config.yaml
dataset: "drum patterns on synthesised drum kits"
hop_length: 320
spec_augment: false
text_encoder_norm: "rmsnorm"
text_encoder_qk_norm: true
one_sided: true
Rows from block 5 of the text encoder, named by matrix and row number. Rows with one number belong to one neuron. Each number is 128 + 24 x the weight over its row's rms, rounded and kept within 0 to 255. All counts start at 0. Numbers have three digits each. After the name is the row's rms in percent of the matrix's.
# fc1: MLP up (text_encoder.blocks.5.mlp.fc1.weight, 1536x384), inputs 0-127
# fc2: MLP down (text_encoder.blocks.5.mlp.fc2.weight, 384x1536, transposed), outputs 0-127
fc1.188 102:145158148098089113117096143125075136130111122120107111139164154174079094152105109111142143173164167105122184153134137149126148142114151147146130145144141134119125124130180106137126141128181130097114115172157153149165161162086107098111145130132148145138106079138080104119137145130121123131107114166092093123115151143127133095148131153110129081092115121131133125136120147085144109098130
fc2.188 098:147122120121129107152140135161113151166133087103138114145135094091104114157159173091160157113124126142171116097163113151152109132099151131151120137104080134178133183111112114153113084117123120132168107136125174105170163102109151149160165166161125110096132134108081124119107095152135080098158149154119108138115108090147097107077096060138086136120150169130120117133156105154148114137090
fc1.189 097:106136086173135113104096092106138151113130141114114149140147179088103106140096148122159127129145151136127119116106127144141120146130142177105141159147090080136128143116152160131084139135117129096130100144152121160121117127136139109141091094124128156140102096154172167149097156140140145101152132106152125114105116155144174141165137133162102119110094168144136120101107151090087099134139
fc2.189 102:194101133102159165084112111122129070134095141099158120122130089118100115119096131120106138159132123173119115113162136134161113112108195087085099159148103082128116129161124128151127160156165078096101104108079107125154169114150132130129145179131105142128110126147117099137113139130141185140112141115120096135125145150136124090102142150155136164147144130114140142130154136118159114113082
fc1.190 107:127109137106135145102130128094106148113130136153131120126093159096134138116109121104090149112121120152147090132146158079177131126140157106127095106124115150109135144156140129122108141107099144150099066099169160111138101103107092118073142121093125108120138180084090128129113122104142098129084104105088154150086112115095139125168127146131133125112086121087165139124113173139101153118178
fc2.190 099:178119135111127107111108095163149098108116110122163132143142140146112140148113136158140157186120120150143145151164167141108098117112122120099125146156084077127109118119104149116154138175095128119164149132113104128154144125126140136116132143179130159169161126134172130146148134132102176110141160156152142114125133141148149056131168080160135133132104162123114127117196136110121143094106
fc1.191 100:086094129136110127155155162117125160105166171119133127153106130181157151154123104127127150179118124175139159075127156114151110099079101115099176123095170133129082126130122146115127127132133107151157135144131144177152146174113156144117173146085130157130123148114103094144109160142129139134167120135150148165082118113165113151130102145130122090182164119129140135130084120179154144098153
fc2.191 105:129117121067138108138105117148165123163106079148106126151098149103070138098112112107147070092105158101164094172154120089084145110117121139146140097141123120125131156173159137146078151116139140111104120146096129095125164127095162138103146135132139145146122127177141166125136119128126161171111151130103092097144092115135093144108135104152130131089162118128148139109117146179151094156117
fc1.192 105:130108091114127133106101141159138124121124169139105156101121142153147130146108159155115149124141086099164155140113109103159132152115122139139148110124152159130149117129091066095127157090123092120129135104125158116130126109136122152140081161129104115091095151133079126129176130142103102140107142096110139135141137128145168084142120173132151102162156133121147111139186175108132150161115
fc2.192 103:161124114117148082136121101136094084162130152113096114170163126123128105106098102102162123199132132161136105105153105124131112115111149105110154128140116125139117101122118156144158126097096136135180154155106092094137155092147177166135126130157113113141171155141136124106126125151122170083136148113129107136122133122163103101105169102141134143131107168145126108127160087183156070128146
fc1.193 102:108146157127127122099106129101097125113148108128152105111115151100146094109160127151076084124127137129150086097189088158111101086142135104122114114124124088125105160119131110122105123123121104107129094127174072131138136119103177139174137124134148119092098125139132163106122122097144131113132097093136117142128164102141128161157106115161165123099138121154165139127128125117144116139123
fc2.193 102:155111127127110109115093123141144108147112129115100166173161080128127172125100172124183118168119131169112144124135112146094093150103134100088106107144138142099118145122148166182138103109117114152137126156106131123163138145102118143104138130149089140101122113158144120139126120121107159136115146139120107124129131173152108050114128088106133144183132158122120131141140098159122113107090
fc1.194 102:144103117131105087123092176136133186145123129115089130139129163162098118181160104115142161143131121087163123145142080127127126131149177139096158097116140119112123172122132150098119142131160146112129121165138134122106131110103099109126166126141114124150125089166134134153099163142096101166122114135158145107158170148099121163139119157116142129092162164146139165150097148102120103122121
fc2.194 101:110127139109143151108130123118092067103159163149148160146110086112078131137075139154122130149149138181139149139142133171122105111122136118162132131138082136145127130160137119171116125106143116103173111139127115156132120156102157160141119133132095167107152168135152147167125144123110165107151133121148104124132087138138103100095174078115110119143126150105115091145129121168164098121101
fc1.195 102:136124110123120126138085126132106132161096114092101128120133131089105154119109126119123128117130130153155146144140080140158129162140116117112142116110134130093167105161124108168149130111124166128150113146137144122124142184087125128145162167148186101164146080164139113139142109144126132127171125160145123139158103094133089099104158135118104164151093166102124143134154148094124100107101
fc2.195 096:112122097127118136129108113135147104148173180089131125143157152147096154101130112092135138097147119128103149131110163115133101160151148122118138146122120112120147120150174113125151097104149123110113084141091100121174139139159152118090149086107076128095151168121146154149127151125128118104130124097102154155155166165106114078144160134148119125174132143081128125146170121113114162134096
fc1.196 099:113104129124107132138135118155148155113089105145142148116110162146101091095137121110126162170109128134161143117160141147132143152120128168087129110142122125083088126102129150101103147125133140102132161110127144145092102097105146139145104116135091149139142148104111110117108162084113097144104112090148167119073112148188131127169112138137124096149121094080154083114127144148158133084123
fc2.196 097:144143121080132128113110145098131111090150159105118139133112140136089137162115142116116142132112078152139098106155135153137121191165115154159126127123145164134076170137143105171136112147137132134085131155072129141195102111110143160089122129117149166139108125158163110102137150171146127154146154144124121137134156096158146100138110135174097114089120162124103112125105132153118144106133
fc1.197 104:119103091136152122157165119091127094130105167134111126129144125127119131116131149156086104132097124124111164119133129091080122120148163136161162130147107129099115140120133118108133142160142099141130142126124104100173111136096101111121135157075124113102141125085133141099058107114084167141094122119106143154140138115127125110157162124121089172132132144168146131114131094130144146155138
fc2.197 099:130106104098154111097115085164105108143158098083151077137158068111121109169143122135139147145145116160141173134160160170161129105146145114103126148150107106139110149109112171124101123110142129129186094134108124138143135089086182159143140153179144157118129102182149175149117130099147112108152126127151113122095108107162118097110139131174111114148112161100125102083142172119104119103141
fc1.198 096:094126114128108136111100112080106118147114154122121178163101149137142109111146161084096142125108160105145157123128108129106107143142124124093093112085126122148082092133115143146125111127083139084132162133123094115139109122113119098143106149103145130140100166166123125129171126105144158154144129155155135092134145095092100139106152187173104122104121138165121118126117143088121100094119
fc2.198 095:111120069132097098125131100141097169119100130135111104076144147111116172124176156147180095189140121162102121158111109134090116125108151141104171136136087143175122170119089124145138091096128114138127098125123110172138140106119153079097130123159084104122147116139075136153125109154107123137127145090094098109133159139134110121082109102113104168143129113152113086135147124148092107138148
fc1.199 101:126190104130117097116135117148095142122167130113091112106152137147137137147131165111141147124100105117196169147142159093169131133117111103136146123151121178097142141094127147155142140088127099164090130125187117125099160148130128090127117107119153155079163101128116144102124122100150112154093143099185125155153120138148134142115135085117172109158105113112157118103157134132147121143085
fc2.199 099:152130143085105153121114098107102136156167101144116146119179103112153170109078109075129113129126099161107101131129133128131093137139133154094151163161141095161151104118173137115127126153116159110159116160106130095118177152099147115146140149136082149121148157144098085149149176111114135081150115144079120124153158137120139088119181133142134082120160175120124108104177116135160131126087
fc1.200 096:168112153168105168147104115112089112099096120094151105143067128106110108133155138129116149128116112116130163094135107107127077127117165140110090132146112135106072104176138112158126138105133136158111110104122107122137100166153116176132176134107103191095115134147118151144115129097130111137145142169101159076112121092128116147117134100117148175099175089118129146125102137101126157135129
fc2.200 097:181112096087117139136099114153162091105118153134118161132124063081124153118143163104089113139148129158155155084115130142100125143134129114099124103176113153148133119106109120111091119103120119115127123110109127106113132107152130133123108122141158134130121115162166111134156140131114131123125128098128091130111147143143112133140128136106110089151110107120118149130118142186129119125135
fc1.201 103:135109129130176140125146172152132109163144130082155098170118108176082149158136085160150156091162178124135148120159126103108158120090137138141135161140138153154169138116160163124174137145107128143156143118132091164099102105105120100126139138072133097103125124100122117172096160113120097125112098147123113098102143156083155103158081101135143133114097099164137119149091118155135117153163
fc2.201 099:159142100089132144137133096162129102120136098113119128151118127101141129102115160107113138162139135198153178110169142170093124123139173149151142171146106155119158145131148134216096107084132140142173112130125167144152105120142151100100075149159150162135132124188131172117143106153133139140120129134137144142128157111112168104125140105135106135145130111092143110150165110113139127084093
fc1.202 103:106120100171097161154106135107139085129097123104121101149152151161102133128154145113083132132125115125156118110177130118127103110109112096112108140125129143167159187121170162137114118091118163118133097147097133115105114141127114114143096143150154121122095138140140118153095101132121142097149137082107078097130113114103127120151151102144098144109088127143123118114146110126114107121118
fc2.202 103:142102072088137114133114130145144126160131122153104101145161100117111149120147138139116136123131150194196158092151135138128123100114142128150130160146155086154129170150113151174098090142123087134152094115140154158166145132090110119145153150130097177156129100105125129156154149138110113165137170071153117153125131112143086117151149108164140137180139179127138095100121119126107088152159
fc1.203 093:133132155094131114129136122162131137159144111112161100132126157165150081115104118112140147114155086137149132173112104193174111086110127108114108123136142113138118107094134128099124138122154129141122119117144177109144095133176149130110107091131093179108123129147164166108111131086147107175163155134131142109147140109133155128139151143151140095156148114129100113114114155134104122101132
fc2.203 101:145135090131100140082107075146104086110148179137180168176120106130124121120107146106132110187102144147110120107164148130125133155145176116141135139145106135149138103099094133176117086113169147112187094169148106105161115110137156080113140136167094166155116115120116120181157119155143142105154108134131127091070097121144164079093142141130108118133170122070134121087144111164152113112109
fc1.204 104:119157111160122108165173118113145110126120140121084112148082182155149138151094122122081112151156128077127082139138098087139172103133069096140112124148099155166117116142134145173159099099136158098139148109138143122159106118115136107118131128130147118145153138078130096109096131120129105111107142148076132130108104160144135160169138111121125065103106112123142142135150138119111135141111
fc2.204 103:128149108130119109077105119140110081100153152113161156149179128123076184130106173140153145171109106159151132137156127139142099095105136125154124121167116161108091139115123164120145100120112141126180121149123120107124157131116150125094103119137081174134108095152111126114107103139147129123123105106148131143131103163139159084101142099151109112182150148091164088103145114166154089096069
fc1.205 096:118115148106089166130128124085133164127109107158151146078079117117158097096099157115100101122072144147140148097105110123095123148117100145118158143121114161127131112134148140150151117087138175145091121129124124109138096092103127125126086110133168147136101136143114122096126094118131129111133130090139093169110160055111170108164106095156151127150128106098139095107139080149108154167102
fc2.205 093:171127111060118083098113147132094173141120151110122145135142106114132153107117154122143116102114140155185129153170152073135089137143151139099139113128133076136094118098162127136120181146116082124136130115129087136123147146084122126115121160180145166151121127084088139108114181161091124155155149162122120117146116133144101133118148117145162142127124139166111142117125134130146144157142
fc1.206 099:132103137109129137135164109132135152143126129129122166122105136111085151163098152125084094157145116159185138156102130131135110131100193130101160119149145102155114142079171124109084161145109139139117095128127116140126096104105146140134104146134149167138120178101122143096107110127127121151145134143140110164127142137118098119149122111107141119092078146107146169103145160101140119138123
fc2.206 109:190149145072152088130105155110160114150097161137148157120149122123128143105094152121163102183088124143148133113147129178146127113138163099089127114143125106118118145134102097152117104097129114075151127169129147150179148128116141151131161169132111171142118099128108136137125142145129148132139125144178096143104126178142130059118145088144112138163145175125123096111168132175119082109072
fc1.207 100:151127092159141117159123105127105127153161147121103122129124120105136094118191089131176133101148116123152146160106145154134160142148093129101141110157118157107169136144136084132099145140153116065149150082154093106115158127121134142142114126135107174113153152163142127144165132143139146141151110118161117101142159164115106076102129174128151114162117086121101151150141158147133128117087
fc2.207 095:123130134102142126077131123096148128137116138136140132128185139121132143124106126128163132119137108145167107132141140137125074134096151095073151106138129108172157148099150110116155140116140104156118098160139105161171145098154102102111098129120092149126116150151139165092095135087132122062132110147077108153093147150112107137105127101128143107138119178088114096096128110128121094114096
fc1.208 098:137163103082137114087169106095140121119118124144150157136117126100112152156102164153169105163142158145122103129096133108103167123142087099114166103131127096111155083136140145129117100110122138143090123107128145111121139127134129105070150174125159111126107092151122134128155101077109165155078133135143155136095126136117146141110149154144114106122152100159120136143101101131125125187118
fc2.208 102:166137124106157127169083116145118153141125138121162121115099101139128116169100167119107082185151099149116157127170116119114113134108147148107091145121147133152134109123099168148137115081114112125160123138077076131141176155151127109136161139111119160099159115193144105085143103147173135111150136142147113137143161156118123125133111135137077106184155149135135130103124094164154087126140
fc1.209 099:120137111124158060133114098109145115154122187151111142145146124153132156167103142138156116101149116152103133127150130107111135123107165102186126074113149130094146146100130129138086178087123126125166138116139123124129169071125104109090152128166120156137093145168130155116142109170147160101127140138152145106105123137122076142145118101126152120118164105129129143087121096150162163140103
fc2.209 102:135142165148155155107131069149129151124102093083136154179136113121107125115113147120135102129160127133148164117146120126123129160134167118114086132116163148131135112124110113175149118128169088113194085117129129100160162127104120124130134104127102122108155098170139088094118092187121152102162129145144150111132131167106104107087156116116111125142137122142177139149099129144124057131108
fc1.210 102:078149124118108107163146134138161162136146133128129133140112143131147087165119141131145118176150125111143148170101111134108134115099098127149153119140166111136147095115083091099113174120151159157138173129146107117146093127148121161111134076108161101132135120146091140127127133167156104126114114110117149171134121162127136153093132158137156142130126100115083120095091118172121122131110
fc2.210 101:117140113146118134123134116133153112089128149162111149168136106108089167096099134103173148151094146199139160120118119108166141107121138100142110146167138124131137126116141122168130131153137088106156124118077142118151139138121155114095101162147127120158119115147101160138128121164161182122158146147106096144133119131103142083134129109157132163145112155096146120174125088112119109115082
fc1.211 099:141119163124157105083104142150074150097128178118110092103155102105162125123161106160143139094124153113106115129143124126124126087145154161116125145136079160102143119109099125116106122121159144160121118109140118106114134148146145153136140148126152140149112117125126126163148107144146143172142113155156116130145115147087106088150096143126156112108138152119113167135134156131145097105147
fc2.211 099:137120157147141148109113113130144126097135147116115163136153110137094146122086156117125116153128135137129138138161138135141148160140157132165117146155145148150112149101144125151105100128115088136169101124161146104142122112128181140099124119145117127161152165180105137091117107141076128136129137134112102139071136126166142077089172084144110170133104167134124136170166131127122122132080
fc1.212 103:118112090101133116120141137117133165152082101140167099132177140145131111158153101170136128106109098123114118176120105157084149146127147141129114127116133116148080114096147111136153155111160139131106119073104101115094131149176119133120139126108164179161159112154128109140153106121153145145106108086200122160148164100152130161121121112099165129149144150113117146108103153141112112128145
fc2.212 110:136114135099129096102108086099109098130148135129170134134141150135121155132108107091123126150113130171163159117127136110164089104083167133154123137170147090111153106111126113157116146144162097138141133160099140149152131129103122128122117151168104145164151144181129125145144133133125167096143138100111133129112121134170093084101156104171126096194116155096143083097127103118123072087079